config = dict(
    model='image classifier',
    dataset='rendered scenes of coloured solids on a plain floor',
    train_examples=97500,
    image_size=32,
    crop_scale_min=1,
    horizontal_flip=False,
    targets=['count', 'largest object', 'light from'],
    num_classes=[6, 24, 4],
    arch='vit',
    norm='rmsnorm',
    norm_position='pre',
    hidden_act='squared_relu',
    mlp_ratio=6,
    head_dim=64,
    fused_qkv=False,
    bias='qkv',
    qk_norm=False,
    parallel_block=False,
    dropout=0.1,
    inner_norm=False,
    patch_size=[4, 4],
    conv_stem=False,
    layers=8,
    width=192,
    positions='sincos',
    pooling='mean',
    loss='cross_entropy',
    init='trunc_normal_002',
    residual_init='none',
    optimizer='soap',
    beta2=0.95,
    learning_rate=0.0019,
    beta1=0.95,
    shampoo_beta=0.95,
    eps=1e-08,
    precondition_frequency=20,
    max_precond_dim=512,
    one_sided=False,
    adamw_lr_other_params=0.00077,
    max_grad_norm=3.0,
    sam_rho=0.1,
    max_steps=26700,
    batch_size=128,
    epochs=35.1,
    lr_schedule='step',
    warmup_steps=5340,
    weight_decay=0.05,
    adamw_weight_decay_other_params=0.01,
)
Rows from block 2 of a small image classifier, named by matrix and row number. Rows with one number belong to one neuron. Each number is 128 + 24 x the weight over its row's rms, rounded and kept within 0 to 255. All counts start at 0. Numbers have three digits each.
After each neuron's rows are labels from the 100 images, of 14976, where the neuron reaches its highest value: "strongest on" is what is common among them. Only what is clearly more common there than usual is listed. The data: rendered scenes of coloured solids on a plain floor.
# fc1: MLP up (model.blocks.2.mlp.fc1.weight, 1152x192), inputs 0-191
# fc2: MLP down (model.blocks.2.mlp.fc2.weight, 192x1152, transposed), outputs 0-191

fc1.102:117122119136137148169120145159116127110121140097088134116135137096102123183142148133111134139151102135116147129136109132145113136144113133106130088135089157166121089158090166131146121145145140168110184074145134148110151106095133133120140104075150129152132163090122122151178122161089111132147125130122139147171110126138094129129167162101124113102155117146114158142135107160158124156065117111121144121145103133104095164120141110140113118156114117124115137108190097141139146136107105118170144122139092103107112147157110133144151163173108140157176161141155154149148163160162179166
fc2.102:136123154180130155146154150117142201116084133128134140151099161148162131117116145160123109142144128089144100119114135126152142164158110179156156124144125121154157126147095129118129165108131115121092094129144107121110155152138149128148128102110119117097176152163161162163140125160089162122158104130130147139102104108143098109162111113070118100102142088104163123137137136138166104138103134114160107173136121145117107181145092141182093132128120150142083108103108112125085099107117129088175133125100131165136109126129148130097123116115105126088120164097098130120160130135127112162
strongest on: teal object; light from the left

fc1.8:208139097099111166175096135117123153133131157131095142120151149126153132110120110169065124131084159161113135102115160156142136133109107127183154088092125090155165146124135154117112121125114109158191109145157162138153098110111116111134129146114122104150127127149106106142160110132139145150125087104144166126101126094124104137122147103092117136148134152115112124114099108168108100125150103098086118098150148148130094108116136112113134104116064076158105100165106143140143128151131166147155165138130158104138112117111147121122113130109116129143112132119141162130129080143178117139
fc2.8:158103108126097120141106152127102130141134074166117147063111127117080143147175133111146152151117151105145168092102121122071144164118143153113133114118163174125137156109141100104131143116147149094127134168103128130116144100138078156143144114146155092148156146157159107138121156134112175152130160108159138118124104112145096099137133105146063108123092108113104132130142135156148165131125125112122106127099161132106146142116134137140097152108170112058108132114084153094109102171142098103104102141133104140087116133126112092113134129130101143151117105143110124168131158145108166114
strongest on: white object

fc1.258:106107118100106083176099116109102119122130161149125131098108129150120119117116137114103124134132087134090166126145139124162122104107172119130115104129153092129142125095141107192133131157137140116089117102112143117126131149117104106071135113130132120142148099154149107126069150166125083093095129129110186121070139148098112156095121105155120147144136105140102154150120147122120121094156156175104114110115134163129174082160129175090131150098136143127108087194138175127143135123103147123127145123128148153122124127112096124107102101105081138138141129168108123156169109111119116123
fc2.258:102116111102135140110158075161191121139091155131128149111116163110152159134135108139134150121115158140076095055117099111110110173142120167135162143166150101113148130117152081114141148099103125110134143117103113172091110133099137101121105117113167121125131079081150143159146117149103142182129110157162108107124117141133148106154144109097103102149130120117150123109111142139132132148122105134174113108146137148156145149085109149079113136134105122119138129132141128144136149119184163126136080159128150165125142116184094137140135128110134149114108141112095151102157108120082107148
strongest on: white object; its colour: white

fc1.673:117152138101191139133146097074116154139148126132093117119171135092183119084146122137124182151160143160142131185125151115147110110152131131095131190137107138120078111118139093102080143138137121092144109105160152120140122128160154167164138126130094123099143114120135120164165103143123107126161113124094147148149142157102170086117113142092163136145135111125125102123138144136104116109143136117124123162137105125119166133145175109106151121146097129114111136107144143144157168124117105097076121121096087154124107145177191126134120131144154154136148099124128160166127119127112133127
fc2.673:128137090111116124103140145116117135097103151125160116137158124121157175136179084090141123108120135118087091119118064125122094105115122088061151134126119162147129142147088125110152091150125159139121121137108177114099139159119159143121117143129137133157152138149103126146138123104124133097117110158139158110118113121121086122097129137114088110135156169133124147137153182141118065154128115183146121123097110115139091180124157120132103130127091098117119070101120116114118110123148131156163117163089129115119108165120145148118190130152124124129076140173110151133135123141111096105
strongest on: black object; its colour: black

fc1.467:116171159145131122135158073157106115105123134153115126139128149127170134120194114121154131152171107142127118145147134109122099105117166083104105133110131155103078104117111134149152146102132161148136158083127109104136151141150126132125153178123148130115144143157134097140095131124099166089130122124098121155135161146092101099161101093135083159113106141106090112140138116137095122127165124148122134102133128106156149135088182134126119125164078129133091156164182163134113144116151134159146128110144100157098109141163140104130137131176177090101139118129106117107141137177105109114
fc2.467:130110123124097121111144115113174123141098113099118124088129129137172124103146118123144128090096139123119122104127121122104175138139128114094103128133146107143128145093147133170096155114160097134118145164082132125135167114145145188095144143128111133153107155112079144103156125158156112143120092136127074134121092075102101141172108143135139136153138155077188108104125133102143105120135114108113135102117117151141077159131118102181140120106128122144139144103147134117104101106118143111129092057161084099117104142154165142078129138128114076082131131155126107149116144112147152122
strongest on: light from the right

fc1.217:116133158127108153123096122140193109114100143114130139123133151139109140144136132114144116110106102117159123144177098139123118145075119081135156142153139130131134160112180106108150122136124099114118133085146143170137115137146087088086151108133157137137134116137111162113135093124080141183154122119165146145119182083136179134102144088142116099159137126144101100116147111134123121099127123120132149104131091119121171153162105107159142170107104110151109111167105110152095183142101128124098158134121104081078110127146121113137098115138180142112116143150125147175173112118111122126
fc2.217:123141106176172140147144118111123086162166106144145107162151132182104152117103140101147135153120159076098147152113124110122113116207173125121097103141128168130122094098107125139137139110109117125111148102138126119092110125157138155135142112102107163085146097102126133221144130104136126102108169139104103133114105136121103135132144127101125118129197116105151122122158148132168162130093126108143152165132149131126112092119130143110141096138134116109139131136112111115146095156157148122120071146138107104145108136152119131098099137099138110137127197143110145145100157136128117098
strongest on: green object; count: five; bowl

fc1.256:120163143113119125129114153120094141145154122122114123108119095112153115144097153135117096121082132131142115103139149126119118107124122112195109136135122108146102120116108125113144140111135113154142100187154104117093131190117133121098131152094178161152106148117111182062170147115070133130076103118109135115093158151122114058165163149100116134125118131151148125147131137153141125112091146160143159128129144164121128159120128118125152145114137131099129104148135150160140130083162125152135130156150086122109127145070118114149124126178148112163131103157098113100121141088158087135
fc2.256:109142172116123114087144121092180098121151120137146174127095114133146121108159126166169155108176112135137083098108144121102109130080135115142124124129123139116087160150073131123083100114167133197129095145104136131099130159171147151145100119132169096103118158125077104170105150132144148124127089109119129135148185118163142102109124143086098147163148146122122132115130124124148131143116128131142152113118098106134161153141143142105107173126153107154110119102129148155093148115134124105127105146138133131131144114140141115102138153120073071136125153159121155127169156140082118115
strongest on: black object; its colour: black

fc1.390:148132162130165163134104144125147119131119096093114127160093119085128144152145141085128135141086122137142152145177140133138157124104105135104139115152089140106135120143105132113147188164125109130148144152142116105099081134118124132157150103126145113116157106148110136096177136148126188094127107116156154151152066114138123152153138116110157113121167167123112162150132148153132161105105150130118104141121115141148082131121085155109096112115143154134122135082145116139184090096126155133171123112118124129163089133137114134108089101156124156156115113136131147105111149061167181145
fc2.390:142109155156077091101154121080132139136095145120125166143140122154081151131162124140107105076106117145132162117118100123164116146158139097130114139143115097155160117140157130126120157079102144128128151134113088112126154122152139170143112087155124135128115153153070133116136136093142126118093148136145116170146105140105163120104141136171133131095142132147132093086091149128108088116142096132114103162104116149107118158148124086136147129114119139115106129135102133135078136163125123122111151124168079088138129153152161102129166132146116125116112183197156153105099159088139111107
strongest on: light from the right

fc1.214:123139134108110100160139113126143120163117145111132132134188128098152117150147134129092142101089149142144148121164107161119086095137121144123100154121116143123158157154112154151144091138116181143124121145112079128129130152125178108161102143117154117106144116158119129134117176115073132137110120069157120118097156147109110117154133103155127132123077102127144177159133138153110102165096101121119092135175165151145160118152157184155174135120125108140158125137175117143159109086145131165139114122121142155109153097101108148163095137132149099115106120105145153156117115155084106112
fc2.214:121126161112118113124129072104158116121105140163139143146141147072126109130115130137166118140104122119045113142110098119129137134099158145122164133121174162115145094106106135128136144105135139120130150123133095101123122096119156109133096148130110135175102124170096137104095140114088106110136160116141115122123111128131109119092147142130129128130084163118154101086134150112146167089161170144116124139103102112194134115158142153106120108163133119142149090159106131136134109132136117142169095072161154134168132130139083098102145153124108112150144161132061097091121090133103155138
strongest on: black object

fc1.544:128091139148157117103137116136116166134104098072109107156125160125109111130088130150137126125127103169116149156101123116144080140168151113149115106102118140111117098166152111121160127129097190137131168113135118162109114148148106120143131156124157140164085115086168133109062134115150131135149093173094135128139163088087140133109116158116176107120126099136117115132146156107127149129091095116121129123129154152118181154108118093140135140119127094135084125096148110129136140122106137132144117150112106073175141131124116151165138123127131134132119101090154137158053122131135183116
fc2.544:110133122122137128126146103079119129109105123146084138122161148162166144120156172095128150130135159132136106152157110146094141116141145173164166135137112111129123088120114112103118156188125128115093163140177127143168156134135110167125145132145139093139148123120128192142108121107072120125151135097138077130124137130094149169145111085169139154141088096132096118110117115162114123135126129127115096143106107092106103108116168156116102128116135111157084142104118088134104143142128144084114100076130102134127092121140143102103080146090095141094096122148121154110153148089153141114
strongest on: pyramid; cone

fc1.339:181116098125138123123132096085168114123151133119136130129128135118131129111084097139058149142153144161116109125111086137141107157144150122111114163114145103137164118097137077113153137137097123152171109128125108125097106128146104114103087164106127154128123107104184195181133116134119134166130143111085128127089099094056169144104168096104098114134148143102108131108155113139181116167119134077148124124142114108127105161133110154126132127115146154101139143120132109118127114149121158160159143136141132086169097124116122160094145098133146132135114132143113144148123144126143174123
fc2.339:129117109137083122155155152128125145124100136131104136162151140144141123129203139072113158144119132121111102126105146170156139117109104185091114150132163106168149126118119133185115134162174167076097096127117139129154110123086122150154147144136147120128131143143134128120123104118122137120111107149160148114107141122148125134183093096120122135117179167087111098157138160127120170098141142168137175145101117156166110122102141132097152102148120135131131114145161110113141088146128133085109107114087077124100165160137165130101123141151101139143163129118139121175156136115133100115
strongest on: teal object; count: five; its colour: teal

fc1.644:175130096090100103099089136128122123161135114201120159109163102120142100097085127153114108123152119144132135120096154099109156124128095137122129144154123090137133076086097132136106157090139100147148050157130134148091095094128117107138099148109106117094094130116149155097117171096131102140132080138150118112128140153134133100134124108113129124131131121131111128133176138141156127091134105121120114129183115150099119120126114121169160182089120114095125142138134150148118157156150105150161158116144163117104088167151150102134125135118156114086125094127119114117124141101164150105
fc2.644:136140111108087124139104127165133148084114086108133142133136120129112098149182107097098126110110174132118129120163183146158141108097122137117150126171090137156112103094089171106120147087091100116084117109145139136087175138118129090172117172150133134137077122086124135120109133125127128113075131139131113189146140116142123131148111099126152123140130131109106111120160102155137140118130146082116124142125136197138094139135124124118139131134142152124118109095153098094151102120143091143124161135078115152115164100136127139107064101115111130113105150137135121131120163148106128077
strongest on: teal object; disc

fc1.571:118168171127173147099133142101138132155129076139142101180151148156138124109096148151136109119137134047154107135145113132108082144170118085141134115143102100065137128120154128131106149158112121077104174149125108179121154127124086109132144115108128114135110171106122149106117106111162121094107171134133107144172110080146097131158118088146136119128121122129140156182143140127154152124119110113125111141127130138126141124123142130118140138130119162098102094117138163145099126156082151122167112079127133131098114138139106135101132107167162103109087186114105117118122112138113154124
fc2.571:132107097159099087101126113170146140141121133130125157131111168164126170159110145153168123168161125131083107131099145153140106136134086127136121066075163113140130123110119143092143133130143183110080077158114115178118110147133121125169091099139154082125147152112148155127116124155140116174179138111112076126152108172106142130122126121123150142120135149108099181115094097111074146109162137088135095174117136154134138131098146136141142134111136114149141127156132087133118109140101111114129139086127127124143123156116137128132086137155125133130175155135108138144128141165156133126
strongest on: pink object; its colour: pink

fc1.206:135125162124117152149137152146125083137128137088129125089101082123161098146167130111143102111081115146141102092165116080138072103148155118158105129140107118139124134102134175124112120124093142131091148150157130095110130100114148149149131097127114163133116138161146169132106107129102110112116129153091139149101094140113123105129138101145098149177122155174128123144129065143090076102084136164110140093120154170122113149113121153154162098147135120134122122125134153150135167114140127089127103117139126154131112155128120114157092072164124159174130097097088099155129151126110143121
fc2.206:148133156127151140113165140152128130137140117133130117097146151160111130143125120114101138143153188123177126187124133103139143133139112172139153097126123174133106153118152121140158100089113149141100108123135161128110137098096154118152162131102100094126120084117167124120115130082147098147141106091101091152108135162090204116108120103130151114126099157124068139146094141093177131138119124133171121148123131092109117147147109151118079116099125142181140123149134084165095131135129079108101113150140117132151155086145122098136156136148122144143139146123132081126145141171110129111
strongest on: black object; count: five; chain link

fc1.761:176078126141141146143133079125173111125117102152152128162077161127151142118190079119130123098155126139134141127111122103151166111107105099124151146118130106119144111121122140101155100177125164071129115120145116146146122092176149146114162169152138147094154130147164163115094150093130107114130159140122159164117172111111146152120119135143145176163114153129163123125150110112117131125143099115126154119124121118116120115143107083106157165063112147133148110173103127152108122126084129133172127124125128103125137121114135167145119115141127124142115121131115163146185089098157106171
fc2.761:133091143108165105107173098130095116135135101138136131133147157107133144119148094133109142149100140126098119098142112113154114114126109124109156129141172150110116136113117098128153102120120123189163105088103130112109122124131158121166112147104108106121147142126106108136157144118164156115105149157098126120117132116159104108091137136159135097157138115145143149100097144137110143148147107125133100065108126146160145130112143182136160156121131165136134175132162124107071143130117077187105093124100085144169138122083131101093102127107174100152091128106145118109060140126080111147
strongest on: pink object; light from the right; its colour: pink

fc1.540:148136137148127142101143140165105088150177163119184127121154129116164110135084108125122136164117118130102127107148116120143102120091157157142120057145146150134170163154129133093155150112139110148132151083120113170143094118154128103115116138131125122117149138142135095118113109097155084164114133121169117077081140124128101140120097113123099164092099170102119121120135162095097157124104182135092096096113128107104152124137136119119153140131148137116170076103148147132127129108129102111181154117121142203098128160124168089136129140131122144134130161109144119139102124118118113141
fc2.540:146148143112134136130141141174131132115100148147164140121128161159094085130086127120090127116098102096083104114104127134110123155137151140127163149110129169158151123138093098136163126159138092124092134115128146125153151107166104153101164157128144147148131123121129178133136100107119166103110127111097119129156087143109139120154130147150137115160103113105160119128132121092120081163130115098126165115107126144160120132150142071130126140083155145127124129128160159106094096151135100177129104092103102114103086114129148137079144127099120094127149153111194102121106082152061130129
strongest on: white object

fc1.495:159100109106140102087124138155145112142097199151076154120087149116153112145120142136141136158146114138091121139118160135151121123137134080142136154099077108109159129103116153110141092165128136120121123095147115129145114121144122134086142146148115137100126097118166175111092138162130092132096131123056133072124144063103099130107112100122140122152112145142103104160153133139105112114136098149137139111129104133104109137091149117156094160106138114124100147103128164101150141128135117116137136165145140135122103133107124131151149091097121162138062166127139163191157148111126130122
fc2.495:099140100085141144127134099156113156104093124115158121152156151140148103171108104145120115142132134099153150064137137152105116156141120184076104123090080130123115114146123132158076129163114157149121113104135162120153084128095112181133112117131150159123092129157147101176096103139139109141131118119117085128094117089106122114150135132082085131130087155120146109115110128168138139117096140170130145161106158120150107113121179125146146139159125144114133134152120097070159139094130150091119137174110116131135157167155126121134126114115134119103152162129159137108095136115164112134
strongest on: teal object; count: five; blue object; its colour: teal

fc1.325:153148135173105112131096148140105153135117120124188132130128132121133125115141111177158100121125066150120092140112166115131111122093128154137107103108109120143135133110107135137154084157096129073121121062136107134154105116163119149127116099106156147121147146165118108157143131125109145101164167120134098150136116139136097170128149119158121144110099177139164124069132123206104130128137101128098130149158133110151157190134146108126124170119136124124122136109124134118158121125145149096082152143153079135078125131134114148141155128189136117097137120096177140142148127119139127113
fc2.325:148151119133107123124113120131117170155098110133159131118117163124148123115119137153141076136153121083130167126115132118140149157128116109157120118137133135125109094163119119125123137102172107142119101119139120097123104139122157116176125135140122091104117105124132174119141169157105107102120110117059163090110117121105101116110130139129113133096149119184111129151126149143149097143154111139103163158126100136130145116134145139049157095093153158094149149117130121131066081131088138131144112181139120101128133145139116076152155138130132130086149170102194135096106125150168131177
strongest on: pink object

fc1.744:127133117143142137132104142115103139199168114088117123121132140124125103145105110112154135103165120109125140135151133132137087134109142151143147085097109108125120132112138148087191091139115176117126156111097129138138096110125117136143127123143124148159140138165096127114139086121120134156119132143107131090155114061136111139122133141115127143132160182153112096123150105148093151161123195166099195094112107138130135130127132131125129154178189129099163114095131131137124136117092093131112126078091190145116169112135118132142134163097113118142154166102122131103165114121135130154
fc2.744:106140135131105105150170107125103159150092133134113120096138143175138153085085152122137124127122092148125137138145128176111149106107142147133162146136159167095145140124150128147125152124106119147085107129146148125090157103161147150102116134118142102145177123102099178103120125094109122087104085138098149118142112156094149108114106102138119115120104109125184143132129170127112149147160086131115135083112098111119117127090128106109155124135151118160113169137167090137088174168138118128150097163153136088098163106164126188138088119117132108126149140141129121090095134126109108169
strongest on: white object; pink object

fc1.24:140166117146108122160112075130130147121130142124106103115117139126144083116138119115105144127130118105077098130133087124147141094145130124127122072109099112110089117108161107152150129147101132095133159144131143140168130151131135151132160094141095152103156124104162138188127120145136118124178149134135156050095130147086153110126141117131119136103156146151181119105094155148090136130125125159124131118159133155082162131156103144151137135181142144121164115160138137150164173082140128092125167118166123149158114147089088121122117152107137133151136136185117166159101130105122133129
fc2.24:159124171127164134136123172125148126123117094098176136123117125127134142120095058171164107120102121093130130111090131120164101158112153119099137144127145146141131143101147136164179158127158110147095156087087108148143132111114076128139154138128124099116123097088096124075122144122117151121085146134103115181117118127126095110137115124113105094142092144125145123122142178158096118147145153112150140138122141133152167092082141147114155130137110188141107120106137119135157149121123126161141127079101118183121119110135101117134143126134139172096140155056138112117128132118143121098
strongest on: count: five

fc1.414:166051111143126142145121094114152114169128140142151102134092164119104129140121141148138120099162141105135135134139151072126147103083117107143150138116100105155135150111148115138154124150130122105127105126145103149154181166139097131100136147141087177124144138131118182116140122102088120108131133147149123108159133137075093115133156134173116122113190151123128120135087123139120095124177135133131171137145122132112108090077079109156122120107119145145128126113126146102080115125125104117099123149069133105143124094180119134101121152120143135149132090189147125128167159130138129150
fc2.414:130110136149143116105144196137141158083113119127100142126121148108088129104149117159163130120136132130104110138101070125129150106158146146146112115101071138111097136138125106142116123135118097139139122150128088104085111096102129097173116146178136095124125126113132097157160139150120094120111122144090148101111109106107140161111139164142166161100118138151150163104127122134139144107084128088119135128124137111138105105106149154119169101137106126177122150140164090089117180158167149144126120164147125156139181131059119106098104125109160099120131134099110135120095107110133144179
strongest on: red object; count: five

fc1.215:167136132129140152143121167138133110164110166125092108169119100154146081145092153107112086137129184124158145096151146154113086091109138094145128151108125125104152138163117100136133180094122128130089097128174149137151096140082143096156107111162143149113153171152144177134109127112123110140108147148148117150120100105099151183147153107124134121132146120114149124165120187148170139110149094162120156117112152135091156149137146147110136136142131176120068139076132144118120118160138128150122117112109097132101126160127144114123165134102141098132107164166124115154126143127125133144
fc2.215:146097117109167116119127121143103149110123083141148134126118141116183171128142102137121151093118095142118095126097124122098103155144105167146133082171142123136097149113151138123125085126154133174121131090129125155136095157151118126135124161052087111093121108116081119134109137088142141124127158117164099132151104097154113113146136092149177139190113089150102134094105129099124117140116109161118105128141086094110124113124130161119133101138135134141134123167117113129111159121128153101135122148174146139127124134121125116135130102124102147044125130201106141150097095119144138110
strongest on: teal object; its colour: teal

fc1.565:094130148117130119099106122113147064129156131166106143136157091174130066110139143125113100151091119117141121147131128119071138111187114143149107119127136099151105127125124096084142123143139131160121151149158097122117135114120161081097181123098097155162133131132141092125121146122116161171097140132173130130106088164124157108156091091164154110149136089152181117141147108160129162097154164159147150121107124133158102141113121156117139120121091104130127118139155115163106117097130131127108098112148154162140178162145117132161150158158176152106123128112111139117132119116098130126
fc2.565:094159081094102133163107155156118126106111112122100097158105149195131148161106140149140103169128146134134099096105179130119116146131121139089101120139147099115158135129177120129134158095193108159130141137143126147140115082114126136139135120098108165134146133146117114141096128134158147122119125115140143126165170111172125115152158124141122122134150130132141116102115131138141097153122159109089125177110095192104092141083170102154126103090092118114135101130145168123145121142106128097130129158144186135135139135141151095081116124110073125138140163121115140110122123144165093101
strongest on: white object; disc; its colour: white

fc1.332:149125126128100138110193105137104103154141161104088110131112155091150112118114132119112141156123146110145146124130157148137128136152160135106151141119152079116127126133091125133113118131107115113139111117118110132151140119114152147106110088125113142077131090132133162168104119109124118150141141114107164127080138095127150125122153072125131100139158120169160148145138142098097128113137103119119171128138154148116142100157075136123069113125092110132109179165096124134127169110135101125140139185128091133133140126113065145121101153142123164163119140109098163112096126055079146080
fc2.332:111128118120182142124096131098084159128143134104127101089130104118104126188099128114131106115141153133112101066066103092156126180141142116164099159156109124131083141127137134136138112123096125111110140117138105135097103141173123167146108104141120111108098091148110127157126147147093105127147131152126106122116101105135072136141151102126148113124134110129144109135175145184122162169121111141123110118155125125135111118095153156166125124140097169139091100129131132100142132143111144134147104160118084151139096086144124127145135093121155113096161167141157171105168119108117157182
strongest on: white object

fc1.605:119129093119102129112129170118117102128153172143173161102126126139171140110159102165149148110169114142121149186130106127120144134108141091165144111086143140153115185119127129108121104157122100083118119094121143145127130154141120160120133145111147117126091154134138144151169136116120124149129106093155127086157088165149120114134142133117103144121116169161157104123131133105094141164160080126118124137100130129108098107140095095094115147089138116158119123141109126149069156121120151131131140129149113113137138139165174140141119121205148159155138135120144176100090113138120123053
fc2.605:137124155141130094133133128127132143116139142154151116089139146118070166148116087139127131126141150127140116141135161121104107118103130161130143131146151139107145144123108163137124119157126162116154114108151069134156115126135157138116124105150184093058128155110088122124186115144146089102136120152160092133111110134159142126115092140150171125098142189115156131126136121143107120147171187127114119120109141116096079092127126100139166091158096148158081103149105151120086121152110106181119160095125087165125111112133148135125109162141142142085133135146122106156123090119166127126
strongest on: red object; count: five

fc1.594:129098166113159144117146148147132147134108122114120120156120132106087133117128118146124139147126112164113132156108122144138132146145147146101109141078104159106114112105120142131149097140105132116183177174107155147093147109145147153111103110156157147141178119111149104117065144131117145150194101106099135139150109093103127168166113123143137165102172127128126150094136148079158164114136113129071101130110104103159158117161126151137113105150110111113154178107108137139122148086118131148139132163121140134182124157129106141145137150123137133131166144168129165120085112077120159175
fc2.594:103132131136151095123134114123148130122142115128171140106140167132139115148155158121131133135139155137136098160090121141164113102133134167132141168127169116143115106142132175125139183100101133114127132123076090164109149154131143190092136125156096120156157085112167153165080114111102137145114126125136135154143108132126123125117118117174157143133124125131071105131139168154106127143155114106165134104114145100107077150152111141141112171154127122112102099101131155092100110145140194112107120091148108098140124129125193093117082132128141133087158099096150119090131158153121132116
strongest on: pyramid; cone

fc1.751:098094148149108136121124104115104150112106132122132119135135130148132126160179110134113072121129096111121142079136181123112116162141173065112117110143114154159091122093119153145141134146107087127117138098127106150135146105164159180142101104087160133125101113152107141154127108128121153119136166120114117115146074123149107133149163158104100127094082126148114119113126158163134121162118125121117106155094139150111106086135101131108141133123131106143125092133087131125150168108138136160146128107162136146158157169166095144150152144189127131156117150108139119159165073122151072126
fc2.751:114100115111122144123128073082141114184105115129104084170129141150132128152094140131093127116114119099148068100134104153149144115138103171109127103121126114138151129145152143156152142145144106151128177108135156100146080138124138144075171131150149140148112190096105137119144163143107142104103120124140110138132124081129138114119134139118092124154140110157132161131127125098104113125136094152144153212126112114117087121120124125174140122186151145141117087137138110163112112111175136128090125137121150155123093167102114090130095129124130126104090138122109143088159152130113133165
strongest on: teal object; its colour: teal

fc1.350:151134154099153137118119124115129128158163102163108126139101117140157147125147154150119108127136151120153108068109109140145153157138157143102111132112111088142135172148097157131103146117133106141196142142128151111137107164169114144140130118177155161132090136131143177078126119099134101129132062115097132142119135193112117145090130145176105121123108103146174145131144085119123123105134138171138149124121162111075169125122144100095161099099121156145099142178124148129127071122158097147129089124142148115127143138110108117138100135114138118117152109144126153146150164097135129083
fc2.350:106197117114144156117122133134141092128135134115168146153090113139126147164159150155144124156186166124152103175131158108145100126084142156155163122174179132164127152113137117161121132085118117140076142150158127089126143123118133142106120147139071189109110170089107177145109117111125108147095109132121151139142131142099146127122107121090151145113137172127107146101124126114132160141113131152156150154124146139127114154130125154173160140121126112131145109153134149141080136098165169137183140104089166098164124120124139097131128126117124160107154148098112114121145131127103107123
strongest on: black object; cube frame

fc1.156:178088113135119147134106138137116121140162115144132110122146138116099148112109114148126118152142132098113109146157137121115149127131123159135094131109100122145103145115125125092120105108137140150099160114129089150156147123131131140132155127118152130125114119151134155107094152167117131105194144070049075115135112153114164118122126185141151154148083114134135129107102111142156131165146133085121123101152151134118143160151103144116096134197123111064111082094083131123162156086150116143140159155158155134141098116124079149101143120110145126109115106148132145107137164096114079119
fc2.156:128174161105123105143132149131132129135075128110132133146121117173136127155164099114112161119104119140130132146103131130123113116127126081099158132178141119112164108128121132146144159122145125149125123125145134133091110122108157125127110110125106123183155148136123083156156107102126150129179110107119054121130142169182122139144149157110144142146133168130139124134133175087114124117097151120114124175121108148138129101123171110111129154151158093101050082110092102111090099125118145117148059139128105149123176143107167118168131125131124112133167164090140119124128123114128170125
strongest on: teal object; count: five

fc1.181:099137136140108105182148157158122130124122157147145120100115141157089135134102137093123148165146133108124075180108085148142116148138141128127103089115124118109143163127102143116140119119134132159165146083135131112142151111116153137082146091121133147143124130154129105157117170140147144155059093111144150098103097176126096101145137149170106132154150123136104151125105143130122172144132131120109097171101107122124144112136126160128161192141087115111127139104135169113129130159141151130154152152122154141170146071118099166158097143126148164113116187136120113152126115085121119096
fc2.181:111138123113179137159136166176120138159088113135168149164126100121147149099162115129156104123074134114160164166120123168137129088104149110158118142162170149098152154096125157152150146167102128128100147129107090110143123107126156128124128118121143183129168137090129123130145131187101106127143124062125133152141117075168120125097120105148166087140133144167161106129128142144130148154144102142074139108171123160137111099124126133133117148146099074124135139144128091136135124121115123109113122118124110114135101130142101132146149152175134155144162135129169143167123160123165129144
strongest on: count: five

fc1.601:116137099121103120159136147097176200131096167118103139105143149114096122139146121158113152127153127152122093122143127134127141112116143126124139134114121090099122121164130092103107152167088121111147132153152150090167148125152124114132164098147132151122133138163107117142144121179123141140120146146090131169129117158139150113178145152172140135167154190123097138144137127123164093130132137127096147122137119121138170120110093121144145139150178129144119134061085132138151099127125105129161168113091165130153155138100151170129174150091170165106108137115137125158099140103089144145
fc2.601:106102122129120120133115138128153122089146135138165101134129110157122169127092116138194123122109149137135161126097109185140101118149116154149130186161141108127093153142139164110148130168125131149119148102124119103130119093084139141109105200146155151120145158147116146120121092106146149131138126129159088125150133164135103145123100112122117114113083131120141136158097086106156144179134100158103118115131125140149153123156154143081113130161104115126107071158168147151135078141117110093141119141169081151121139116167126152102128149125069131078141134139131141126107132140160084132
strongest on: count: five; light from the right; jack